{"n_mels": 64, "targets": ["pitch class"], "num_classes": 12, "embedding_dim": 128, "positions": "sincos", "am_softmax_scale": 16, "muon_scale": "original", "steps": 6700, "batch_size": 512}
Rows from block 6, named by matrix and row number. Each number is 50 + 12 x the weight over the matrix's rms, rounded and kept within 0 to 99. All counts start at 0.
# pw1: conv module expand (GLU, value and gate stacked) (model.blocks.6.conv.pw1.weight, 384x192), inputs 0-95
pw1.128:50 50 50 47 51 52 50 39 48 25 48 50 43 50 51 47 43 50 50 52 41 50 56 50 50 50 50 50 50 27 69 50 52 50 48 61 50 50 51 50 50 50 49 50 54 50 50 49 50 50 57 68 71 68 49 47 54 50 48 37 69 50 54 48 42 54 43 70 50 07 50 46 50 47 51 50 44 50 51 47 50 50 65 50 50 56 50 58 50 50 50 51 50 49 49 61
pw1.129:50 50 50 64 50 29 50 52 50 50 50 50 48 50 48 50 53 83 50 50 37 50 50 50 50 50 61 50 48 46 48 50 25 50 50 50 50 50 51 50 50 50 50 50 49 50 50 09 50 50 99 50 36 51 51 50 75 50 57 34 51 50 32 49 38 39 46 48 49 47 50 50 53 98 08 50 59 50 47 51 50 50 50 50 50 51 50 41 50 50 99 53 50 52 50 60
pw1.130:50 50 50 50 50 50 50 80 49 50 49 50 51 50 64 40 41 51 50 21 54 50 51 50 50 50 50 47 49 53 50 50 48 50 25 51 62 50 47 50 50 50 50 50 47 50 50 42 50 42 43 50 57 55 50 28 50 50 56 50 60 50 80 53 54 42 50 49 50 45 50 40 48 79 29 50 12 50 55 69 50 50 49 50 50 16 50 71 50 50 00 47 50 49 50 01
pw1.131:25 50 50 68 50 51 50 55 50 42 50 50 69 45 77 53 56 49 50 49 37 50 40 50 50 50 53 55 68 46 49 50 12 50 50 50 49 50 71 50 31 50 50 50 52 50 50 62 59 50 42 50 64 54 50 18 49 50 59 49 38 50 46 56 51 46 24 20 50 48 50 36 53 58 48 50 47 50 43 42 50 50 37 50 50 63 50 50 50 50 54 47 50 44 53 51
pw1.132:50 50 50 51 50 51 50 33 44 50 50 50 46 48 48 74 48 51 50 72 27 50 48 50 50 50 25 67 53 56 50 50 49 50 49 50 55 50 57 50 49 50 50 50 70 50 50 50 53 50 48 50 50 50 50 66 50 50 63 39 49 50 50 69 71 56 51 36 48 54 50 52 50 53 23 50 49 50 50 50 50 50 53 50 50 48 50 50 50 50 50 47 50 52 54 51
pw1.133:50 50 50 25 33 52 50 99 50 56 55 50 52 50 19 50 56 50 50 42 44 50 50 50 50 50 34 85 38 82 49 50 60 50 39 49 52 50 47 50 55 50 51 50 48 50 50 23 50 50 49 50 58 14 31 55 45 50 41 36 35 50 43 39 55 50 58 45 49 48 50 50 49 50 42 50 55 50 27 53 50 50 77 50 50 28 50 51 50 50 50 50 50 49 70 51
pw1.134:47 50 50 50 50 50 50 50 50 50 47 50 50 50 49 50 50 50 50 50 50 50 50 50 50 50 62 45 50 50 67 50 50 50 50 50 51 50 50 50 50 50 50 50 50 50 50 50 50 52 50 50 55 50 50 50 50 50 50 50 50 50 50 50 50 59 50 50 50 50 52 50 50 50 52 50 39 50 50 51 50 50 51 50 50 50 50 42 50 50 50 50 50 69 50 50
pw1.135:50 50 50 07 44 50 50 51 50 50 49 50 99 56 03 55 50 50 50 52 46 50 86 50 50 50 50 56 50 40 52 50 47 50 50 50 26 50 50 50 55 50 50 50 38 50 50 53 50 50 73 50 50 39 47 46 43 50 49 48 84 50 51 40 49 47 35 51 37 26 50 65 50 41 33 50 43 50 69 50 50 50 67 50 50 51 50 45 50 50 38 51 50 50 51 48
pw1.136:50 50 50 50 50 50 50 50 50 50 50 50 50 50 50 50 50 50 50 50 50 50 50 50 50 50 50 50 50 50 50 50 50 50 50 50 50 50 50 50 50 50 50 50 50 50 50 50 50 50 50 50 50 50 50 50 50 50 50 50 50 50 50 50 50 50 50 50 50 50 50 50 50 50 50 50 50 50 50 50 50 50 50 50 50 50 50 50 50 50 50 50 50 50 50 50
pw1.137:50 50 50 49 41 16 50 68 51 44 42 50 19 49 57 51 41 69 50 50 72 50 49 50 50 50 52 37 49 63 99 50 45 50 50 45 48 50 57 50 50 50 50 50 63 50 50 53 50 52 54 50 49 52 50 49 53 50 49 52 87 50 54 60 46 00 59 50 11 22 46 44 55 47 52 50 36 50 00 55 50 50 00 50 50 00 50 47 50 50 66 85 50 42 46 00
pw1.138:51 50 50 49 52 50 50 54 50 15 50 50 51 47 48 51 49 66 50 50 51 50 67 50 50 50 54 55 58 50 51 50 34 50 70 50 85 50 51 50 50 50 50 50 35 50 50 64 44 50 37 30 49 49 54 74 69 50 42 59 50 50 50 58 36 56 62 64 87 53 50 49 51 15 74 50 79 50 48 60 50 50 49 50 50 51 50 45 50 50 99 97 50 50 51 43
pw1.139:50 50 50 48 74 50 50 50 50 51 51 50 49 50 50 50 49 50 50 50 50 50 50 50 50 50 50 50 34 50 47 50 50 50 50 50 50 50 50 50 50 50 50 50 50 50 50 50 36 50 50 50 50 50 46 50 49 50 50 50 43 50 50 50 50 50 50 50 52 50 50 50 50 50 50 50 50 50 58 50 50 50 50 50 50 39 50 50 50 50 50 52 50 52 50 50
pw1.140:50 50 50 17 54 50 50 64 50 50 50 50 97 50 51 49 52 49 50 50 56 50 18 50 50 50 50 56 49 62 58 50 99 50 48 50 50 50 50 50 50 50 50 50 00 50 50 46 50 50 54 50 48 50 99 57 49 50 47 45 49 50 99 50 50 67 38 50 50 54 50 35 50 54 57 50 46 50 48 50 50 50 99 50 50 49 50 42 50 50 64 53 50 50 99 56
pw1.141:50 50 50 50 24 41 50 50 51 38 52 50 52 50 48 52 50 51 50 51 50 50 45 50 50 50 50 51 52 50 50 50 49 50 50 45 35 50 36 50 47 50 52 50 41 50 50 44 59 49 49 68 45 50 50 49 50 50 36 53 52 50 50 33 21 50 50 48 51 49 71 50 50 49 49 52 50 50 53 50 50 50 50 50 50 50 50 37 50 50 50 52 50 51 50 50
pw1.142:42 50 50 72 64 50 50 50 49 44 93 50 47 64 26 75 00 63 50 52 75 50 50 50 50 50 52 50 46 71 58 50 46 50 51 50 48 50 50 50 50 50 50 50 50 50 50 55 50 49 49 73 32 50 54 51 40 50 43 19 68 50 50 51 49 83 50 50 48 45 50 63 50 49 51 50 40 50 39 39 50 50 29 50 50 52 50 32 50 50 56 11 50 49 36 78
pw1.143:50 50 50 43 51 50 50 44 50 45 49 50 49 45 10 53 61 49 50 54 38 50 50 50 50 50 48 50 50 47 75 50 73 50 52 43 53 50 51 50 54 50 52 50 52 50 50 50 49 50 36 53 52 61 48 59 37 50 34 50 50 50 45 48 57 50 52 52 50 70 50 50 34 51 31 51 49 50 46 50 50 50 58 50 50 00 50 43 50 50 67 60 50 34 52 55
pw1.144:40 50 50 50 62 97 50 31 50 20 49 50 49 43 75 50 87 30 50 39 50 50 41 50 50 50 46 31 55 38 48 50 74 50 50 50 48 50 58 50 99 50 50 50 50 50 50 82 50 50 48 34 13 60 49 99 25 50 71 62 60 50 42 58 53 43 08 50 86 49 48 74 38 36 79 50 48 50 48 50 50 50 59 50 50 50 50 51 50 50 90 52 50 45 02 53
pw1.145:50 50 50 43 50 83 50 47 50 50 45 50 43 50 49 39 50 38 50 27 02 49 51 50 50 50 49 50 57 39 50 50 43 50 50 58 71 50 50 50 48 50 50 50 65 50 50 38 50 50 63 46 44 49 62 67 54 50 48 61 51 50 52 69 50 49 76 50 20 32 50 50 48 34 41 50 50 50 50 50 50 50 53 50 50 50 50 50 50 50 43 48 50 50 42 99
pw1.146:50 50 50 50 50 50 50 50 50 50 75 50 50 50 50 60 50 50 50 50 50 50 49 50 50 50 50 50 50 50 50 50 50 50 44 50 50 50 50 50 50 50 50 50 50 50 50 46 50 50 50 50 50 50 50 50 50 50 50 42 50 50 51 50 50 50 50 54 50 50 50 50 50 50 50 50 52 50 50 50 50 50 50 50 50 50 50 50 50 50 50 50 50 47 50 50
pw1.147:50 50 50 31 36 51 50 51 48 23 34 50 42 47 50 50 41 49 50 50 50 50 48 50 50 50 53 49 34 30 36 50 49 50 50 58 48 50 58 50 63 50 50 50 00 50 50 49 52 49 42 49 49 51 48 45 51 50 74 34 46 50 50 52 50 51 50 50 50 07 51 44 49 64 50 50 81 50 84 50 50 50 45 50 50 50 50 49 50 50 51 48 50 41 50 49
pw1.148:50 50 50 41 59 69 50 06 50 26 55 50 50 94 50 50 52 60 50 51 55 50 49 50 50 50 49 33 50 43 60 50 50 50 51 36 50 50 43 50 51 50 50 50 49 50 50 50 50 50 47 42 36 40 50 50 47 50 15 50 63 50 41 50 63 32 55 50 50 50 56 83 49 54 40 50 49 50 50 50 50 50 44 50 50 50 50 50 50 50 50 50 50 67 49 37
pw1.149:48 50 50 50 51 51 50 50 50 47 51 50 51 48 50 51 56 50 50 36 51 50 51 50 50 50 44 50 51 49 43 50 51 50 49 51 29 50 50 50 50 50 50 50 50 50 50 50 44 52 50 49 53 50 48 50 40 50 52 50 50 50 45 35 51 53 33 50 50 62 49 51 50 49 41 50 54 50 50 50 50 50 47 50 50 49 50 50 50 50 50 50 50 50 49 48
pw1.150:50 50 50 99 50 55 50 39 50 47 13 50 45 52 16 41 49 67 50 50 42 50 50 50 50 50 52 42 55 43 52 50 50 50 50 50 48 50 64 50 50 50 50 50 52 50 50 52 42 49 56 50 41 49 50 99 37 50 66 49 51 50 67 50 49 50 49 49 52 67 31 48 51 61 50 50 54 50 50 51 50 50 48 50 50 50 50 49 50 50 54 57 50 43 62 50
pw1.151:22 50 50 25 90 41 50 50 45 80 50 50 44 61 50 50 52 50 50 50 53 50 50 50 50 50 49 53 75 44 77 50 50 50 49 49 44 50 50 50 41 50 50 50 50 50 50 48 49 50 50 50 57 50 59 42 50 50 13 52 59 50 50 52 50 60 50 50 37 50 50 36 55 55 44 45 48 49 43 59 50 50 46 50 50 75 50 25 50 50 48 49 50 48 52 19
pw1.152:43 50 50 50 50 51 50 50 50 46 50 50 57 50 50 60 52 50 50 46 50 50 50 50 50 50 49 46 36 50 45 50 50 50 52 50 50 50 50 50 41 50 50 50 50 50 50 50 50 50 50 50 33 49 50 51 50 50 49 51 50 50 21 49 49 50 50 57 50 50 50 46 50 43 50 50 49 50 50 49 50 50 50 50 50 50 50 50 50 50 54 50 50 51 39 50
pw1.154:12 50 50 41 60 46 50 49 50 50 49 50 49 50 50 40 51 50 50 56 53 50 47 50 50 50 19 51 50 57 48 50 57 50 40 50 34 50 47 50 50 50 50 50 50 50 50 47 50 78 56 51 50 56 47 52 51 50 51 53 64 50 49 50 38 50 50 53 53 48 50 32 44 81 49 64 57 51 50 66 50 50 51 50 50 51 50 50 50 50 50 45 50 67 50 50
pw1.155:50 50 50 33 46 50 50 50 50 50 50 50 51 50 53 53 36 50 50 39 53 50 62 50 50 50 50 56 50 52 50 50 73 50 52 47 70 50 50 50 44 50 50 50 49 50 50 44 50 47 54 95 50 50 53 43 50 50 29 60 43 50 45 43 50 48 58 57 55 51 50 50 85 48 52 49 19 50 48 99 50 50 48 50 50 54 50 51 50 50 50 50 50 62 50 38
pw1.156:48 50 50 51 50 57 50 44 48 51 59 50 50 36 50 50 51 45 50 55 50 50 51 50 50 50 50 43 58 50 46 50 52 50 42 57 49 50 51 50 68 50 38 50 50 50 50 09 55 39 49 38 48 89 48 50 67 50 59 49 49 50 52 52 62 60 66 50 47 50 50 52 50 50 51 50 41 50 56 37 50 50 51 50 50 81 50 50 50 50 55 25 50 45 60 51
pw1.157:50 50 50 50 50 49 50 50 45 50 50 50 50 31 50 50 50 50 50 52 56 50 57 50 50 50 50 61 50 50 51 50 59 50 50 50 60 50 50 50 50 50 50 50 50 50 50 49 50 50 42 50 49 50 50 50 43 50 50 50 50 50 50 50 50 53 50 50 50 51 50 39 50 50 48 50 50 50 45 50 50 50 50 50 50 47 50 87 50 50 71 50 50 50 50 50
pw1.158:50 50 50 49 50 50 50 50 50 50 50 50 51 50 50 49 50 51 50 61 54 50 46 50 50 50 50 51 33 50 50 50 50 50 49 50 50 50 50 50 48 50 50 50 49 50 50 50 51 50 50 50 50 45 50 51 49 50 49 51 49 50 47 50 51 51 49 50 50 48 50 50 71 50 51 50 51 42 48 51 50 50 50 50 50 50 50 50 50 50 50 50 50 36 50 51
pw1.159:50 50 50 27 86 48 50 30 49 44 51 50 52 49 51 45 54 53 50 36 50 52 50 50 50 50 51 49 50 47 50 50 50 50 74 47 64 50 50 50 49 50 50 50 54 50 50 47 49 52 52 64 46 50 54 50 48 50 50 50 51 50 40 51 46 49 51 44 42 81 52 81 53 54 50 63 31 50 55 53 50 50 70 50 50 51 50 81 50 50 50 18 50 46 50 58
pw1.160:50 50 50 50 51 50 50 46 50 53 39 50 38 52 50 37 51 65 50 49 36 50 51 50 50 50 52 66 54 50 50 50 50 50 50 50 65 50 43 50 48 50 50 50 67 50 50 53 49 50 49 45 60 50 58 50 41 50 85 50 54 50 46 17 50 89 50 17 57 49 50 50 54 52 54 50 44 50 39 50 50 50 67 50 50 50 50 42 50 50 50 63 50 50 51 50
pw1.161:49 50 50 52 29 50 50 50 49 57 50 50 51 47 51 50 50 53 50 49 87 50 70 50 50 50 58 56 46 49 54 50 49 50 50 51 54 50 62 50 57 50 50 50 49 50 50 99 50 49 61 32 70 45 55 50 58 50 05 59 55 50 38 68 37 41 40 51 74 50 50 38 43 99 56 48 56 50 48 50 50 50 51 50 50 41 50 77 50 50 99 54 50 50 51 55
pw1.162:50 50 50 58 50 76 50 47 00 51 37 50 50 24 51 49 61 50 50 48 52 50 09 50 50 50 58 52 42 52 22 50 50 50 48 51 49 50 50 50 51 50 50 50 51 50 50 47 50 06 51 49 17 50 52 41 62 50 50 50 88 50 67 55 50 43 91 40 64 50 62 47 50 50 40 50 46 50 48 48 50 50 45 50 50 54 50 60 50 50 69 28 50 49 50 50
pw1.163:49 50 50 53 50 72 50 44 55 63 57 50 40 59 48 99 42 50 50 52 40 50 49 50 50 50 51 61 50 57 33 50 96 50 41 50 52 50 50 50 50 50 50 50 82 50 50 64 50 49 44 55 51 48 72 50 50 50 06 44 51 50 50 50 49 51 50 50 52 48 50 67 39 04 49 50 50 48 51 56 50 50 68 50 50 58 50 51 50 50 49 48 50 31 27 60
pw1.164:49 50 50 51 51 72 50 27 50 50 47 50 49 56 20 49 48 14 50 62 71 50 59 50 50 50 51 29 49 50 43 50 84 50 75 50 62 50 49 50 03 50 50 50 50 50 50 74 49 51 59 35 51 83 50 40 99 50 64 51 73 50 49 39 47 25 39 49 70 43 50 50 42 20 50 50 00 49 15 50 50 50 20 50 50 00 50 33 50 50 32 50 50 48 48 58
pw1.166:50 50 50 51 50 50 50 99 50 55 50 50 00 51 36 20 50 51 50 50 50 50 49 50 50 50 50 39 50 00 97 50 00 50 50 50 49 50 49 50 37 50 50 50 50 50 50 53 50 50 52 51 20 50 40 51 50 50 51 53 58 50 84 47 49 52 50 50 47 50 50 24 50 50 61 50 46 50 50 50 50 50 52 50 50 52 50 49 50 50 99 66 50 51 00 63
pw1.167:50 50 50 50 46 51 50 51 50 54 51 50 36 60 50 52 51 80 50 50 55 50 50 50 50 50 51 51 50 70 42 50 27 50 48 50 47 50 50 50 50 50 50 50 42 50 50 50 50 73 47 46 45 50 56 60 50 50 46 56 49 50 50 50 31 47 51 48 42 57 50 50 49 51 51 50 45 50 73 58 50 50 50 50 50 50 50 50 50 50 50 50 50 51 50 51
pw1.168:50 50 50 50 50 50 50 50 50 50 50 50 50 50 50 50 50 50 50 50 50 50 50 50 50 50 50 50 50 50 50 50 50 50 50 50 50 50 50 50 50 50 50 50 50 50 50 50 50 50 50 50 50 50 13 50 50 50 50 50 50 50 50 50 50 50 50 50 50 50 50 50 50 50 50 50 50 50 50 50 50 50 50 50 50 50 50 50 50 50 50 50 50 50 50 50
pw1.169:50 50 50 50 36 49 50 50 50 50 69 50 51 35 41 54 38 56 50 35 31 50 50 50 50 50 40 09 59 50 40 50 46 50 50 50 58 50 50 50 50 50 50 50 62 50 50 49 45 70 50 51 42 54 50 50 58 50 23 80 53 50 49 50 46 47 51 33 46 56 50 52 99 10 96 50 35 48 39 50 50 50 38 50 50 50 50 21 50 50 50 50 50 49 51 45
pw1.170:50 50 50 50 50 50 50 50 50 50 50 50 50 50 50 50 66 50 50 50 50 50 50 50 50 50 50 50 50 50 50 50 50 50 50 50 50 50 50 50 50 50 50 50 50 50 50 50 50 50 50 50 50 50 50 50 50 50 50 50 50 50 50 50 50 50 50 50 50 50 50 50 50 50 50 50 50 50 50 50 50 50 50 50 50 50 50 50 50 50 50 50 50 50 50 50
pw1.171:50 50 50 50 49 50 50 42 49 48 45 50 91 32 49 51 43 50 50 50 50 50 49 50 50 50 50 65 50 71 82 47 86 50 50 50 50 50 40 50 50 50 50 50 53 50 50 42 52 49 50 51 48 50 49 57 57 50 50 48 50 50 50 36 49 50 77 57 53 49 50 48 50 52 50 50 27 50 65 54 50 50 42 50 50 50 50 51 50 50 52 41 50 72 50 48
pw1.172:50 50 50 33 00 09 50 54 59 50 37 50 41 49 44 50 58 50 50 50 00 50 24 50 50 50 20 32 51 56 83 50 55 50 78 50 51 50 51 50 02 50 50 50 49 50 50 99 50 48 49 50 56 49 48 51 54 50 99 72 90 50 54 47 56 39 59 48 21 50 50 65 61 43 26 50 50 50 50 62 50 50 12 50 50 61 50 78 50 50 49 67 50 63 29 21
pw1.173:50 50 50 50 50 53 50 50 50 52 34 50 50 50 50 51 50 99 50 30 53 51 42 50 50 50 51 50 50 73 49 50 50 50 49 50 36 50 48 50 50 50 50 50 51 50 50 46 50 50 50 50 50 45 50 51 48 50 50 51 55 50 50 50 68 36 49 34 50 49 50 00 54 50 54 50 50 50 22 55 50 50 45 50 50 46 50 64 50 50 50 50 50 51 48 48
pw1.174:50 50 50 51 43 76 50 51 50 56 50 50 37 48 49 56 55 46 50 29 38 50 23 50 50 50 55 50 42 49 05 50 49 50 47 50 50 50 48 50 45 50 50 50 51 50 50 49 49 54 50 83 54 39 72 50 83 50 50 53 50 50 37 50 50 47 48 51 50 52 50 52 33 45 73 50 50 50 25 50 50 50 49 50 50 48 50 52 50 50 49 50 50 74 51 37
pw1.175:50 50 50 47 50 50 50 50 50 50 50 50 53 50 50 49 50 82 50 50 51 50 50 50 50 50 49 51 50 50 49 50 49 50 50 50 50 50 50 50 50 50 50 50 50 50 50 50 50 49 57 49 57 52 50 59 51 50 56 50 50 50 50 50 57 52 50 10 50 50 50 50 50 52 45 50 50 50 46 50 50 50 50 50 50 99 50 50 50 50 49 50 50 55 50 50
pw1.176:50 50 50 48 42 50 50 70 45 43 31 50 55 48 57 49 49 57 50 50 69 50 52 50 50 50 31 50 50 50 42 50 99 50 65 50 50 50 50 50 50 50 61 50 35 50 50 52 52 49 49 50 49 44 48 56 90 50 60 50 36 50 41 47 50 55 58 32 52 47 51 46 58 45 54 50 56 44 70 54 50 50 44 50 50 54 50 18 50 50 50 52 50 49 46 50
pw1.177:59 50 50 50 86 25 50 44 50 61 40 50 49 50 50 80 50 50 50 50 50 50 50 50 50 50 54 36 50 50 52 50 51 50 50 57 53 50 50 50 40 50 50 50 50 50 50 50 50 51 50 50 50 50 48 54 50 50 50 40 48 50 53 68 63 51 50 69 50 50 50 45 52 53 49 50 50 50 50 72 50 50 38 50 50 50 50 51 50 50 50 28 50 49 50 46
pw1.178:49 50 50 39 53 51 50 70 49 48 48 50 61 43 48 50 50 76 50 51 58 50 00 50 50 50 50 69 50 02 33 50 16 50 44 50 52 50 68 50 50 50 36 50 48 50 50 00 46 38 51 50 49 46 66 45 52 50 55 50 52 50 73 50 69 46 49 54 50 68 54 50 49 49 68 50 25 50 01 35 50 50 58 50 50 52 50 00 50 50 42 55 50 51 50 55
pw1.179:50 50 50 36 55 50 50 52 50 54 50 50 11 45 50 49 53 30 50 50 32 50 99 50 50 50 49 50 50 34 53 50 87 50 43 45 54 50 51 50 51 50 50 50 89 50 50 50 50 46 99 49 22 45 36 50 00 50 50 72 47 50 16 35 60 51 92 50 51 51 50 00 49 31 25 50 50 50 70 45 50 50 52 50 50 76 50 47 50 50 50 47 50 50 09 89
pw1.180:50 50 50 50 50 50 50 50 50 50 50 50 50 50 50 50 50 50 50 50 50 50 50 50 50 50 50 50 50 50 50 50 50 50 50 50 50 50 50 50 50 50 50 50 50 50 50 50 50 50 50 50 50 50 50 50 50 50 50 50 50 50 50 50 50 50 50 50 50 50 50 50 50 50 50 50 50 50 50 50 50 50 50 50 50 50 50 50 50 50 50 50 50 50 50 50
pw1.181:45 50 50 74 49 28 50 45 50 43 50 50 65 43 51 53 50 50 50 50 49 50 50 50 50 50 50 50 55 50 50 50 50 50 48 50 48 50 49 50 51 50 50 50 50 50 50 49 60 50 51 49 43 46 50 58 52 50 50 50 37 50 53 52 99 49 53 49 50 27 53 54 23 50 49 50 49 50 72 48 50 50 50 50 50 53 50 48 50 50 50 30 50 46 50 52
pw1.182:50 50 50 45 52 50 50 50 50 44 48 50 51 50 38 59 45 75 50 50 46 50 68 50 50 50 50 37 46 63 54 50 00 50 50 50 50 50 45 50 54 50 50 50 53 50 50 50 50 51 44 50 49 60 75 39 38 50 24 55 56 50 18 50 47 53 38 40 50 45 50 52 46 52 68 50 69 50 48 41 50 50 51 50 50 15 50 40 50 50 55 62 50 50 31 50
pw1.183:50 50 50 51 50 50 50 50 50 46 50 50 50 51 31 50 50 48 50 50 47 50 27 50 50 50 50 50 50 50 67 50 50 50 49 50 51 50 48 50 48 50 50 50 50 50 50 38 50 51 50 46 50 50 48 51 50 50 50 49 56 50 50 45 50 51 48 50 47 52 50 50 51 34 36 50 50 50 58 59 50 50 50 50 50 50 50 51 50 50 50 50 50 50 50 50
pw1.184:50 50 50 50 28 50 50 50 49 50 56 50 57 39 36 49 51 66 50 50 49 50 19 50 50 50 53 50 49 36 55 50 49 50 45 48 49 50 32 50 95 50 50 50 66 50 50 41 50 50 51 51 51 50 57 74 59 50 50 04 85 50 50 46 50 48 53 50 50 48 48 58 50 50 50 50 68 50 50 52 50 50 56 50 50 43 50 50 50 50 49 38 50 46 47 51
pw1.185:50 50 50 87 51 50 50 37 50 50 50 50 52 11 41 50 57 54 50 50 50 50 49 50 50 50 49 53 53 40 55 50 48 50 51 50 50 50 50 50 51 50 50 50 97 50 50 48 50 51 43 50 52 32 00 43 45 50 53 51 45 50 51 50 54 49 53 50 02 50 50 00 42 23 99 50 99 50 49 49 50 50 13 50 50 43 50 56 50 50 99 47 50 51 12 61
pw1.186:51 50 50 50 49 51 50 50 40 33 51 50 50 59 50 73 49 11 50 49 72 50 50 50 50 50 43 50 50 50 50 50 50 50 46 50 43 50 66 50 50 50 50 50 41 50 50 50 50 60 54 42 67 51 32 48 40 50 28 69 72 50 45 50 61 44 47 64 40 38 50 49 62 60 14 50 30 50 43 50 50 50 46 50 50 70 50 50 50 50 00 52 50 57 42 53
pw1.187:50 50 50 50 50 50 50 50 50 50 52 50 50 46 57 50 50 39 50 60 64 50 50 50 50 50 50 45 57 50 50 50 50 50 50 50 50 50 50 50 50 50 50 50 50 50 50 50 50 50 67 29 49 50 50 49 50 50 50 32 50 50 44 50 50 50 47 50 51 53 50 50 50 50 45 50 53 50 50 51 50 50 50 50 50 50 50 50 50 50 50 50 50 50 50 50
pw1.188:50 50 50 50 50 54 50 50 50 50 50 50 50 50 59 52 31 51 50 50 45 50 51 50 50 50 28 45 50 50 49 50 49 50 54 50 50 50 50 50 51 50 50 50 50 50 50 46 50 50 50 50 50 49 50 52 31 50 51 63 50 50 51 50 50 48 50 49 47 43 56 52 50 50 50 50 50 50 50 50 50 50 50 50 50 52 50 50 50 50 50 45 50 56 50 52
pw1.189:50 50 50 53 55 50 50 32 50 51 50 50 91 75 51 44 51 47 50 51 54 50 93 50 50 50 44 50 50 49 31 50 50 50 50 50 41 50 50 50 50 50 50 50 32 50 50 71 50 50 37 50 50 46 91 46 50 50 29 55 51 50 48 49 32 43 59 48 99 46 50 84 26 41 43 50 57 50 73 49 50 50 51 50 50 00 50 50 50 50 07 52 50 48 19 54
pw1.190:64 50 50 74 99 73 50 52 50 71 53 50 50 52 36 34 56 42 50 54 41 50 50 50 50 50 24 56 09 49 49 50 45 50 51 38 51 50 48 50 34 50 50 50 53 50 50 68 39 50 63 50 46 61 51 51 50 50 49 76 40 50 48 82 51 52 21 41 44 70 50 51 50 48 48 50 35 50 59 50 50 50 53 50 50 49 50 51 50 50 43 25 50 53 52 51
pw1.191:60 50 50 50 51 51 50 51 50 51 36 50 50 52 50 48 71 50 50 23 50 50 50 50 50 50 50 65 51 50 50 50 50 50 43 50 52 50 50 50 50 50 50 50 66 50 50 49 50 49 50 40 48 55 50 49 62 50 55 31 74 50 50 55 32 51 50 50 50 57 50 53 51 51 49 50 48 74 63 45 50 50 33 50 50 64 50 42 50 50 50 55 50 75 52 51
pw1.192:50 50 50 43 55 53 50 31 50 40 43 50 53 56 40 57 43 55 50 33 53 50 52 50 50 50 66 33 50 53 68 50 42 50 47 51 58 50 18 50 50 50 50 50 62 50 50 50 50 52 99 63 63 49 55 66 50 50 45 51 49 50 50 14 27 50 30 59 52 22 50 36 28 57 56 41 49 50 51 48 50 50 47 50 50 51 50 49 50 50 53 42 50 45 50 59
pw1.194:50 50 50 50 62 50 50 42 50 50 49 50 48 50 35 52 27 37 50 38 54 50 50 50 50 50 50 57 50 50 65 50 50 50 73 50 52 50 58 50 07 50 50 50 68 50 50 49 50 50 50 50 50 49 50 50 50 50 49 56 52 50 50 48 82 77 53 44 50 60 50 19 47 56 50 50 34 50 54 50 50 50 50 50 50 32 50 50 50 50 50 35 50 43 59 42
pw1.195:50 50 50 35 67 50 50 61 50 52 52 50 50 99 10 51 43 52 50 45 53 50 56 50 50 50 32 48 43 49 39 50 51 50 50 50 51 50 28 50 96 50 50 50 50 50 50 59 50 50 49 50 48 50 56 44 69 50 50 50 60 50 17 61 59 49 47 50 50 50 40 98 99 55 43 50 30 50 08 49 50 50 62 50 50 22 50 55 50 50 52 51 50 50 50 82
pw1.196:50 50 50 51 50 56 50 52 50 51 42 50 50 82 49 42 50 54 50 52 38 50 50 50 50 50 52 50 50 50 37 50 46 50 60 50 50 50 51 50 58 50 50 50 50 50 50 50 50 50 45 50 38 50 52 58 51 50 32 44 48 50 48 50 50 54 50 50 22 63 50 50 50 50 50 50 49 50 80 50 50 50 47 50 50 55 50 50 50 50 50 50 50 37 50 50
pw1.197:50 50 50 47 58 53 50 49 50 54 49 50 49 50 40 58 53 50 50 50 49 50 49 50 50 50 89 47 50 50 63 50 50 50 45 50 27 50 20 50 50 50 50 50 50 50 50 50 50 49 50 49 00 55 50 59 50 50 50 06 47 50 51 50 52 49 50 59 03 47 50 50 53 50 26 50 51 50 99 50 50 50 45 50 50 51 50 57 50 50 49 43 50 88 46 50
pw1.198:50 50 50 37 40 50 50 50 50 46 50 50 60 49 55 46 50 48 50 58 50 50 50 50 50 50 16 50 50 16 42 50 50 50 63 50 50 50 50 50 84 50 50 50 49 50 50 50 52 60 50 30 50 43 43 68 40 50 50 49 50 50 37 53 27 49 43 43 51 51 50 09 63 76 58 50 51 50 54 67 50 50 57 50 50 50 50 49 50 50 50 09 50 51 50 57
pw1.199:50 50 50 50 50 35 50 51 50 31 50 50 50 69 52 50 50 51 50 50 50 50 47 50 50 50 50 50 50 51 50 50 49 50 50 50 44 50 50 50 50 50 50 50 50 50 50 48 50 50 49 50 54 62 50 28 52 50 50 55 49 50 53 49 50 50 50 44 49 29 50 49 35 50 54 50 50 50 68 42 50 50 50 50 50 43 50 49 50 50 50 50 50 46 55 51
pw1.201:50 50 50 00 51 50 50 00 50 55 48 50 23 51 75 55 44 50 50 50 97 50 50 50 50 50 50 68 53 78 50 50 38 50 55 50 51 50 47 50 00 50 50 50 77 50 50 49 70 50 00 50 50 51 50 49 50 50 65 99 28 50 63 35 49 81 36 50 50 49 50 92 49 52 51 50 95 50 52 16 50 50 21 50 50 43 50 43 50 50 37 47 50 50 43 51
pw1.202:63 50 50 51 62 56 50 68 50 34 43 50 23 46 54 37 52 38 50 50 51 50 50 50 50 50 50 50 50 37 56 50 45 50 50 50 36 50 45 50 19 50 50 50 50 50 50 42 50 26 56 50 85 69 50 53 31 50 50 47 31 50 50 48 28 38 50 52 50 50 50 55 69 10 17 50 49 50 73 48 50 50 49 50 50 63 50 43 50 50 50 50 50 52 50 47
pw1.203:50 50 50 99 50 50 50 59 50 51 52 50 52 11 51 36 52 25 50 50 50 50 60 50 50 50 14 28 62 59 57 50 50 50 50 50 35 50 43 50 50 50 50 50 48 50 50 54 47 74 41 41 50 34 69 44 39 50 50 50 58 50 16 74 51 52 50 50 51 06 50 50 50 86 53 50 74 50 63 50 50 50 59 50 50 11 50 50 50 50 59 48 50 33 49 54